python train.py --encoder_norm="layernorm" --text_encoder_head_dim=16 --steps=9900 --lr_schedule="cosine"
Rows from block 3 of the text encoder of a small contrastive audio-text model, named by matrix and row number. Rows with one number within an expert belong to one neuron, the router's apart. Each number is 200 + 40 x the weight over its row's rms, rounded and kept within 0 to 999. All counts start at 0.
Before each expert's rows are labels from the 100 texts, of 14848, where the router gives the expert most weight on average: "tokens" is the input token at the peak. Only what is clearly more common there than usual is listed. The data: songs of 200 made-up bird species, synthesised, often over outdoor noise. In brackets: how many of the 100, against the usual share in percent.
# router: router (text_encoder.blocks.3.mlp.router.weight, 8x256, trained with AdamW), inputs 0-255
# up: expert up (text_encoder.blocks.3.mlp.up, 8x64x256), inputs 0-255
# down: expert down (text_encoder.blocks.3.mlp.down, 8x256x64, transposed), outputs 0-255

# expert 2
tokens: "noise" (45 vs 1); "clipped" (7 vs 0.5)
router.2,219,249,175,184,178,161,170,233,143,212,125,224,182,139,165,163,182,181,167,143,194,211,212,245,185,196,202,212,289,227,127,212,81,229,207,264,247,219,234,132,270,261,242,148,232,230,111,265,244,219,179,254,273,180,160,149,257,223,225,265,158,177,215,130,188,229,191,223,186,208,142,161,223,183,193,246,208,167,202,221,241,209,202,195,214,151,202,202,167,207,195,243,183,201,179,142,205,236,239,203,187,254,177,191,225,181,197,277,260,162,185,209,233,231,204,160,228,213,214,189,179,275,248,216,233,134,266,214,178,193,249,169,123,258,214,217,131,203,188,252,262,202,226,170,166,177,169,153,134,150,223,173,265,171,204,257,170,245,220,241,186,213,244,228,237,212,193,201,254,135,178,219,231,237,120,223,264,207,147,121,244,218,209,165,227,162,228,213,205,194,150,148,239,235,210,169,214,174,176,142,177,231,223,134,127,196,178,235,184,175,254,235,235,144,240,182,137,209,270,225,220,280,226,218,207,196,138,185,201,168,184,203,243,264,124,168,219,221,243,161,224,136,222,194,270,257,281,133,298,230,209,168,239,221,213,217
up.0,218,194,217,198,244,246,136,227,93,196,201,211,147,153,188,178,211,188,256,175,226,171,168,237,231,203,168,172,192,252,212,221,93,196,198,182,224,189,177,203,177,144,181,216,189,226,205,151,211,137,235,203,167,199,165,158,194,217,204,167,208,234,241,200,240,207,254,217,186,157,240,180,194,202,231,283,181,268,162,154,233,196,251,247,241,113,257,145,226,234,137,174,245,185,256,243,217,261,195,217,188,224,194,175,228,179,174,237,221,251,189,175,185,215,208,306,192,156,153,273,255,166,261,192,136,189,174,233,232,193,219,255,115,163,265,143,226,167,226,164,165,226,215,172,205,317,190,196,163,291,170,242,187,241,181,205,223,231,190,242,193,246,136,141,192,129,276,183,188,198,137,305,283,267,208,208,183,240,239,186,169,273,276,265,218,150,243,158,178,241,230,207,136,211,203,188,137,202,165,186,182,249,250,92,211,171,233,214,122,255,224,147,209,200,196,257,260,198,205,206,177,145,194,192,225,212,200,182,223,250,190,158,225,169,233,141,183,213,234,203,224,177,184,248,224,216,154,205,102,222,227,225,140,206,219,239
down.0,166,196,206,166,301,305,265,149,223,181,197,205,222,222,256,211,207,181,217,214,290,264,210,147,189,196,172,169,271,187,169,272,166,184,198,199,131,274,131,189,178,170,186,157,194,231,189,196,172,190,190,148,260,204,222,217,197,186,227,172,232,187,180,159,209,187,221,187,148,221,168,175,196,224,261,231,150,189,239,215,186,210,219,196,215,222,239,212,209,206,130,234,259,212,231,211,289,144,194,169,206,242,202,161,139,250,203,190,215,160,182,218,238,182,275,196,197,213,229,171,198,186,155,181,173,164,245,124,101,232,258,188,220,199,292,215,206,190,243,265,192,152,164,267,177,210,164,161,173,155,186,233,228,148,299,191,300,211,215,194,150,171,253,193,189,140,219,215,133,228,157,200,247,152,224,212,205,141,164,226,199,179,255,141,249,237,207,201,215,186,142,276,284,169,210,218,231,171,201,191,293,215,151,191,194,224,142,211,239,176,195,183,196,159,237,205,234,233,150,244,243,218,216,172,143,195,185,215,198,159,288,234,260,180,92,172,262,183,184,215,227,234,253,182,267,196,222,119,192,163,196,237,145,92,206,284
up.1,163,179,208,118,237,173,139,148,232,195,133,182,188,206,271,234,139,238,225,149,210,246,204,220,202,235,219,210,159,218,193,212,194,198,246,175,199,219,248,227,188,171,195,190,190,220,162,200,221,247,216,201,182,208,255,240,223,151,256,177,192,138,197,219,234,159,142,221,224,116,162,217,208,150,174,200,216,219,232,220,120,179,203,165,179,167,203,183,235,184,172,258,271,244,212,151,170,215,172,213,266,247,193,209,293,170,175,204,219,163,140,199,233,161,136,201,284,218,156,157,187,168,151,190,249,208,210,174,241,215,297,182,174,158,213,235,172,182,271,212,209,217,136,210,170,127,218,150,232,186,200,234,154,232,104,118,149,200,223,145,185,211,161,204,196,261,204,176,169,197,135,212,166,164,87,102,223,151,248,151,162,222,166,199,132,165,216,255,143,245,167,173,221,194,192,144,223,240,140,162,138,169,204,226,179,136,221,190,125,158,252,160,182,227,242,196,204,228,236,79,184,186,213,201,230,189,244,175,168,145,283,307,209,154,166,252,154,196,296,188,115,205,242,232,203,244,203,188,204,198,135,190,179,191,165,226
down.1,244,217,229,155,267,265,134,238,178,200,228,226,200,228,198,186,225,170,184,194,249,189,154,235,212,214,235,242,203,149,182,187,188,245,180,199,183,200,123,348,233,265,209,198,163,226,196,192,199,216,134,202,201,221,270,206,234,193,201,198,229,269,217,286,197,206,224,164,256,220,199,246,179,269,233,246,222,197,215,168,289,204,237,246,250,179,186,136,149,213,178,219,297,229,239,262,136,232,199,146,152,241,232,186,185,197,244,244,238,207,249,184,183,171,192,223,196,231,151,167,117,187,272,97,112,282,228,200,204,199,152,230,182,216,264,166,209,156,220,165,167,181,261,112,241,197,253,178,190,164,228,246,242,210,150,285,233,255,204,124,193,203,174,215,237,212,213,175,217,277,224,188,228,118,222,227,239,219,220,223,214,200,210,226,191,243,169,216,219,131,179,223,179,210,244,234,170,126,280,202,192,209,241,151,185,246,190,211,215,191,186,188,145,202,217,247,190,250,203,191,263,260,187,209,205,164,190,269,204,269,175,199,302,192,226,182,202,184,197,301,193,138,177,145,204,177,154,273,162,232,215,208,198,227,188,290

# expert 3
tokens: "x" (41 vs 13.3); "stream" (29 vs 1)
router.3,147,153,208,186,240,253,235,248,199,155,243,242,204,200,124,140,208,186,224,273,209,102,169,166,258,277,179,225,205,151,255,168,167,232,204,201,231,244,288,183,163,190,226,201,206,222,156,196,269,189,238,218,253,206,252,139,237,209,219,188,176,223,189,188,169,241,166,150,213,235,228,188,210,180,239,216,197,230,161,166,231,194,190,142,226,231,160,140,127,195,234,257,115,266,222,198,202,173,253,219,135,268,210,195,235,167,239,203,168,158,132,213,239,237,257,216,194,230,155,215,181,212,178,175,217,170,207,172,149,163,175,276,223,257,190,156,232,206,224,131,278,207,164,161,180,209,202,179,191,139,186,191,168,254,140,250,179,158,262,166,183,241,206,181,155,195,197,243,214,157,208,234,235,205,246,272,236,180,159,190,169,154,212,183,283,236,207,197,190,216,239,276,268,164,195,161,173,208,222,177,160,186,228,204,241,244,222,187,189,216,170,259,330,202,230,126,204,188,291,171,266,250,176,215,222,193,154,223,147,196,176,184,189,178,140,264,267,255,245,150,207,145,150,110,162,144,215,261,197,140,172,264,150,173,134,250
up.0,242,218,204,175,172,145,249,93,133,183,244,202,199,165,192,221,157,219,183,272,181,233,256,306,234,238,169,248,236,230,158,224,239,85,268,256,250,130,256,223,241,181,111,154,195,191,166,198,197,189,166,242,219,142,178,221,243,277,175,179,128,175,245,225,214,175,144,250,184,227,124,163,201,200,236,159,197,221,164,192,172,145,223,220,235,145,221,201,271,243,210,241,202,212,139,203,214,200,141,192,195,298,211,252,181,213,191,176,186,230,176,199,154,154,196,183,262,192,190,251,190,215,208,185,247,158,236,189,150,169,198,245,160,243,260,240,185,189,249,260,181,268,193,174,168,188,197,142,221,232,153,195,234,170,118,172,195,181,147,192,230,170,260,234,220,173,144,211,236,190,187,127,220,193,213,208,150,233,302,213,213,278,191,285,194,161,282,224,216,212,186,213,188,229,217,219,156,172,200,131,203,221,211,228,193,249,218,230,250,146,257,174,127,225,236,307,219,241,181,168,171,158,181,164,139,194,223,198,197,209,210,284,182,272,201,233,227,206,281,182,239,252,258,211,204,184,169,199,149,236,211,209,228,216,149,154
down.0,163,131,129,130,283,179,137,178,159,166,240,229,213,194,155,170,195,166,253,220,218,261,191,197,169,166,195,215,178,211,263,270,133,164,222,233,205,192,160,222,160,199,171,164,206,255,204,188,263,195,245,161,239,250,94,159,291,140,228,223,163,236,206,189,153,201,190,213,286,185,187,235,210,155,170,217,214,92,230,250,208,206,206,196,166,200,183,184,192,162,226,177,212,212,213,178,236,215,164,164,190,146,196,170,177,122,280,272,200,188,172,193,207,250,186,191,235,197,179,170,197,186,260,256,226,221,199,144,236,219,125,224,211,136,225,213,185,172,228,158,189,162,200,242,215,68,185,208,130,237,154,157,213,187,175,202,135,147,224,249,242,267,249,196,244,165,179,227,190,167,224,182,260,140,186,132,179,219,225,193,201,134,243,252,236,88,180,265,146,165,223,238,219,189,225,263,128,191,129,229,246,158,234,187,178,161,200,205,187,242,178,155,227,83,191,215,184,195,231,298,174,226,188,138,210,150,167,227,188,193,160,263,154,173,206,145,217,233,217,231,116,203,207,165,171,183,170,257,212,229,225,234,186,157,189,181
up.1,218,218,176,214,208,151,197,191,171,172,196,94,174,211,166,234,251,147,204,255,171,250,237,145,246,269,214,176,234,232,157,158,263,196,114,143,215,188,133,201,213,185,224,258,172,153,245,200,199,161,145,146,143,184,181,199,228,198,211,124,176,162,185,194,150,166,130,297,155,138,245,274,237,180,241,198,229,221,260,215,227,131,192,158,206,196,222,152,247,172,138,134,184,228,290,213,171,198,217,154,187,141,159,223,217,210,152,209,227,209,205,131,182,137,218,216,212,132,234,246,177,137,164,277,265,243,206,215,238,182,228,187,142,182,194,159,240,227,176,241,133,167,199,195,264,183,232,217,198,221,200,191,181,199,199,137,196,194,190,178,125,237,218,184,210,219,200,139,184,206,231,201,243,117,213,147,232,178,252,215,248,192,240,166,203,198,239,253,191,79,163,204,172,250,234,254,216,197,194,201,252,206,176,242,207,124,115,261,237,162,161,178,113,223,184,214,233,208,226,188,145,143,188,216,236,233,254,93,214,270,142,203,142,163,189,141,146,226,169,241,159,233,182,210,234,242,176,248,157,185,238,192,220,166,242,220
down.1,205,213,279,195,154,225,171,183,226,194,211,129,205,174,174,242,224,113,171,227,185,171,182,273,210,181,182,180,186,208,114,202,207,156,202,206,173,220,202,257,189,259,298,202,179,175,236,199,155,237,217,145,195,115,132,115,197,235,219,176,235,196,177,213,200,224,151,199,257,260,250,240,223,196,157,130,176,184,231,201,153,236,241,288,168,204,215,201,155,140,198,119,253,140,233,187,186,217,167,194,139,238,209,198,238,262,147,193,167,181,162,216,169,111,173,157,271,156,196,180,233,243,200,239,232,213,215,143,252,178,212,220,143,114,295,234,186,225,173,241,138,198,177,171,256,183,222,150,223,212,239,165,219,213,196,209,204,254,213,228,173,162,257,239,174,204,189,246,212,238,179,202,275,158,135,178,205,187,219,254,236,242,237,240,122,187,187,150,151,143,176,193,207,164,217,303,114,164,268,253,160,204,116,271,235,165,153,187,222,149,213,137,260,198,244,165,286,228,199,191,198,205,222,213,209,206,190,120,211,234,193,225,209,194,225,196,229,201,164,291,199,252,204,210,230,172,169,208,217,239,154,110,212,208,258,144

# expert 0
tokens: "x" (29 vs 13.3); "thin" (22 vs 0.8); "noise" (15 vs 1); "wind" (7 vs 0.9)
router.0,236,148,242,266,200,237,175,263,257,279,219,217,181,240,155,204,209,218,152,214,167,236,215,215,197,263,235,180,173,155,259,206,200,177,170,155,218,245,246,282,181,238,204,131,128,102,244,226,153,201,263,169,235,204,151,163,206,185,190,291,185,191,189,189,173,184,174,159,255,217,171,161,155,200,150,260,194,180,190,143,176,284,214,258,227,259,209,214,220,174,276,184,177,225,238,247,270,198,170,169,237,210,183,251,241,221,186,224,230,170,203,227,217,173,207,266,284,176,162,236,186,215,163,209,230,262,204,184,280,214,144,150,245,245,150,241,201,179,283,216,246,180,112,248,231,290,241,190,279,203,247,190,205,240,165,210,237,271,239,247,206,248,188,179,199,151,170,224,271,153,206,187,166,250,256,138,252,190,201,197,190,275,162,179,191,153,172,239,235,210,157,189,220,173,178,194,207,261,237,258,224,164,263,190,180,173,176,217,135,202,172,230,229,193,185,222,201,131,133,243,164,270,198,220,259,142,203,219,151,230,148,213,247,160,213,167,175,228,109,205,236,154,158,177,249,231,182,131,266,154,203,209,192,192,133,168
up.0,176,236,216,230,122,183,270,205,179,183,181,163,215,222,164,144,218,197,104,188,162,148,167,331,266,185,152,194,191,151,170,238,251,243,148,250,240,155,230,186,247,205,253,117,202,258,163,299,195,251,161,219,167,190,161,277,244,130,236,180,147,221,235,191,247,202,239,210,219,108,165,217,189,153,203,279,239,218,198,203,172,250,147,204,177,189,231,221,163,182,249,237,217,209,249,173,180,268,255,193,253,156,309,171,232,200,171,174,254,152,214,207,173,202,205,169,217,215,185,164,255,228,156,244,186,220,201,183,125,206,164,257,162,223,195,176,193,169,157,166,128,201,243,211,215,293,123,206,181,123,189,218,146,231,205,222,242,252,232,169,244,167,153,182,239,167,205,167,212,261,164,229,158,157,252,175,165,152,198,171,184,168,177,212,278,213,205,187,215,200,199,150,216,208,143,179,222,161,197,146,182,198,247,226,164,183,193,194,196,219,159,270,212,248,167,216,136,222,264,263,200,196,118,193,224,198,189,228,275,171,230,129,182,142,181,229,150,237,193,192,267,199,138,173,241,145,193,226,170,222,248,123,168,246,168,206
down.0,220,173,200,213,241,203,143,175,212,165,140,196,184,197,240,235,172,178,177,200,223,173,194,245,193,177,166,259,165,196,183,143,177,181,111,208,220,252,231,151,229,249,236,184,243,112,179,234,206,207,200,126,198,229,128,203,228,226,180,220,161,158,174,286,174,164,123,241,154,238,162,263,248,166,109,238,180,191,156,174,220,268,122,176,220,199,193,178,174,163,199,251,211,248,193,160,228,217,238,262,134,236,221,235,121,224,148,205,182,140,204,176,204,205,194,205,160,235,144,170,236,247,230,127,142,228,222,247,164,195,179,204,209,275,244,174,205,147,156,205,139,205,123,181,261,186,185,148,206,191,244,179,126,137,207,276,146,212,168,243,210,208,132,207,234,247,273,190,211,186,197,261,197,204,235,228,231,242,126,202,210,201,174,165,117,184,192,253,266,161,180,152,187,130,218,152,160,195,150,198,312,193,226,204,281,220,196,243,199,160,250,199,154,280,144,181,210,198,213,237,190,236,186,183,214,253,148,183,182,233,231,286,261,195,213,260,186,195,234,196,269,197,161,180,233,162,148,166,240,173,185,192,250,127,260,120
up.1,181,226,213,215,200,218,217,187,219,192,193,228,186,184,206,203,182,202,177,135,153,185,196,163,179,233,180,176,148,118,297,304,194,206,243,199,246,284,215,95,257,242,262,241,201,173,238,187,219,210,235,202,182,239,224,202,215,209,194,219,182,167,261,157,146,212,189,227,162,152,140,171,205,222,216,183,207,191,203,198,134,264,221,201,229,121,216,233,239,160,192,182,294,182,194,161,164,203,219,222,285,273,231,129,176,218,206,237,201,207,149,240,222,169,204,153,145,223,220,184,213,241,241,229,178,179,163,251,177,228,212,262,251,186,197,241,137,165,246,173,225,214,160,191,156,204,212,169,153,268,202,175,184,205,177,129,183,218,234,215,217,161,235,179,220,213,270,229,202,207,250,227,178,213,155,99,255,191,279,224,159,256,215,252,192,166,281,170,181,162,205,153,119,278,150,182,216,190,166,129,186,226,244,210,146,208,157,191,176,187,195,135,251,309,130,211,228,224,211,147,285,131,217,198,159,244,238,206,178,166,259,209,235,228,274,149,119,117,248,121,146,190,197,193,203,247,267,177,241,213,190,262,200,176,159,232
down.1,153,166,238,202,250,204,172,301,161,196,240,175,199,180,215,243,242,244,179,144,131,201,204,253,169,197,229,196,311,208,150,327,226,232,119,251,210,249,207,170,209,262,131,118,171,158,245,176,198,153,198,191,214,205,270,272,174,197,200,224,236,192,235,240,182,234,187,194,147,199,232,223,203,231,270,254,173,140,193,207,191,314,191,200,161,121,237,285,240,212,203,199,180,233,288,167,152,205,222,217,181,151,144,206,164,166,146,157,218,153,188,253,194,125,209,162,246,160,131,260,199,184,190,192,191,228,218,228,208,185,235,157,146,184,205,163,235,157,190,183,198,242,180,72,170,265,171,226,132,228,120,175,247,221,133,198,271,255,224,233,159,163,188,211,153,197,154,161,179,261,253,140,232,203,230,210,214,146,134,167,262,205,244,190,175,157,229,223,174,214,193,202,176,245,160,191,243,199,175,179,230,205,163,166,201,233,188,238,266,177,162,194,248,180,139,183,243,147,132,167,153,213,212,205,197,223,174,195,235,212,181,137,226,191,298,200,186,203,194,183,244,179,223,124,208,224,203,155,195,177,186,195,237,221,247,194

# expert 1
tokens: "muffled" (15 vs 0.8); "<end>" (14 vs 6.8); "crickets" (11 vs 0.9)
router.1,207,151,211,244,170,166,145,205,194,182,237,161,158,200,157,156,164,152,196,154,181,184,190,297,253,137,204,143,161,283,179,203,207,235,205,185,139,185,144,237,242,126,168,266,208,229,230,206,260,259,263,133,197,256,205,179,176,207,178,158,192,296,273,272,189,158,277,149,174,294,275,165,253,212,180,137,187,192,242,187,130,176,221,190,204,181,201,232,261,124,163,140,216,183,225,146,153,236,191,208,185,162,282,203,209,185,165,224,191,212,191,255,239,213,165,214,192,181,246,168,263,194,155,148,189,193,151,170,207,163,249,229,208,262,229,211,230,255,130,170,182,160,190,165,158,213,218,256,179,238,263,149,134,263,213,156,238,252,137,88,159,258,235,205,198,201,214,169,148,258,186,166,210,169,214,180,254,187,238,135,182,174,225,195,165,181,267,120,165,222,176,182,209,190,175,246,202,161,147,160,191,148,198,184,208,204,224,262,185,186,159,242,213,231,145,263,198,265,153,189,166,163,176,233,233,219,192,216,250,211,232,219,147,220,220,207,217,170,207,174,146,261,230,161,143,161,143,261,218,145,215,167,167,141,182,169
up.0,279,151,153,257,177,195,189,236,183,189,210,172,254,163,183,244,202,216,220,257,213,156,161,247,132,177,233,180,167,223,146,213,283,216,179,180,238,225,127,172,200,184,279,197,186,181,252,220,201,172,118,152,187,245,145,211,193,343,170,208,207,154,219,206,193,157,137,171,139,135,198,175,213,121,195,200,204,223,227,173,181,178,218,204,247,192,211,143,217,188,203,246,154,190,238,183,213,234,242,183,188,224,152,202,137,116,208,217,147,301,191,136,217,195,287,168,212,197,238,263,155,286,169,208,267,183,202,226,202,199,298,168,167,191,232,178,201,201,189,238,229,170,218,148,196,294,221,159,181,221,221,212,222,187,195,268,146,176,245,212,160,216,159,182,244,134,113,257,203,190,214,198,239,184,154,231,185,196,244,237,232,169,217,233,229,200,202,159,236,238,153,193,191,231,158,213,245,229,277,161,216,178,167,269,191,165,201,208,134,268,216,187,183,252,211,266,183,196,307,190,91,267,167,239,145,192,143,184,167,151,226,187,180,235,208,187,228,245,218,187,210,234,154,224,183,179,187,211,104,231,152,241,297,199,199,204
down.0,248,126,207,189,217,222,200,150,130,185,151,243,140,119,212,240,155,218,259,175,155,201,183,255,233,132,185,221,209,158,201,98,199,176,190,151,187,216,191,214,274,232,262,222,211,180,235,153,211,322,180,259,246,175,190,272,186,168,151,212,248,136,192,186,221,194,176,201,279,171,210,213,170,224,172,229,212,157,136,157,250,177,224,225,225,192,173,171,182,232,161,206,206,197,233,232,211,191,240,231,261,203,183,224,205,269,211,185,276,228,251,238,238,196,81,166,192,198,208,187,196,106,269,289,94,187,242,239,149,151,262,172,174,237,160,197,164,144,180,199,200,242,170,218,244,221,208,220,165,204,213,190,154,208,254,186,150,195,156,234,211,113,232,234,168,211,226,237,258,205,191,151,199,153,216,212,212,240,170,176,209,185,182,270,232,248,256,135,197,189,230,168,238,181,248,172,257,183,128,164,192,204,211,189,206,242,207,157,177,289,165,195,180,158,223,120,158,190,209,231,206,234,177,148,227,220,169,222,237,230,175,152,229,156,175,233,226,189,200,238,259,184,126,166,200,215,259,303,158,134,266,268,187,190,137,204
up.1,242,203,163,172,229,242,233,102,243,164,146,189,158,245,190,242,211,213,195,144,253,189,219,188,245,149,145,281,172,207,177,168,278,149,227,190,139,203,183,209,290,246,170,287,203,216,145,159,196,186,148,158,216,185,238,237,214,120,294,245,204,123,212,240,176,269,238,257,156,141,240,174,200,179,154,158,166,134,216,219,202,167,216,185,215,167,245,170,209,152,229,280,171,165,248,122,123,236,185,164,214,188,159,153,179,205,235,207,192,206,161,158,183,204,279,188,174,212,127,206,193,205,197,120,185,188,135,199,128,131,181,189,236,164,190,177,211,190,179,126,280,236,244,164,151,202,253,221,271,150,175,162,194,190,153,221,175,156,200,130,203,174,161,156,194,275,212,174,172,209,221,172,202,305,163,242,235,226,146,300,296,174,180,241,209,186,132,222,187,213,220,186,182,177,196,229,194,215,230,251,192,230,175,244,164,205,240,126,159,190,192,181,154,226,242,270,157,164,160,237,194,154,212,221,191,173,206,231,189,219,235,179,207,153,179,194,227,297,214,201,170,219,199,205,187,195,203,170,124,179,231,256,201,160,187,126
down.1,181,186,202,179,242,141,319,199,123,181,193,152,159,190,238,249,205,187,142,184,230,151,237,256,171,204,206,226,212,223,174,179,193,190,164,180,219,218,223,156,249,187,219,175,171,227,243,239,287,217,169,171,212,132,220,152,119,219,223,176,247,188,227,186,186,194,166,247,155,165,207,216,229,286,186,193,182,139,203,249,198,197,192,230,165,204,123,193,127,194,253,186,129,170,169,212,201,229,221,213,213,187,199,190,182,209,188,215,204,158,265,267,174,169,145,169,240,240,272,178,171,302,212,220,263,267,197,172,217,195,238,236,187,212,154,275,199,111,175,229,198,204,257,220,172,233,231,179,268,259,223,268,152,180,181,165,234,173,207,234,301,231,124,196,173,241,224,130,256,252,158,231,171,164,233,191,130,153,220,224,157,249,202,192,242,237,201,163,192,126,209,157,178,209,171,188,230,170,166,188,148,179,194,178,140,253,235,151,306,176,229,99,228,159,190,159,203,236,224,193,185,113,241,167,218,236,157,203,214,215,169,130,208,272,233,194,105,256,202,170,251,177,223,219,248,162,188,183,219,154,109,176,236,210,150,257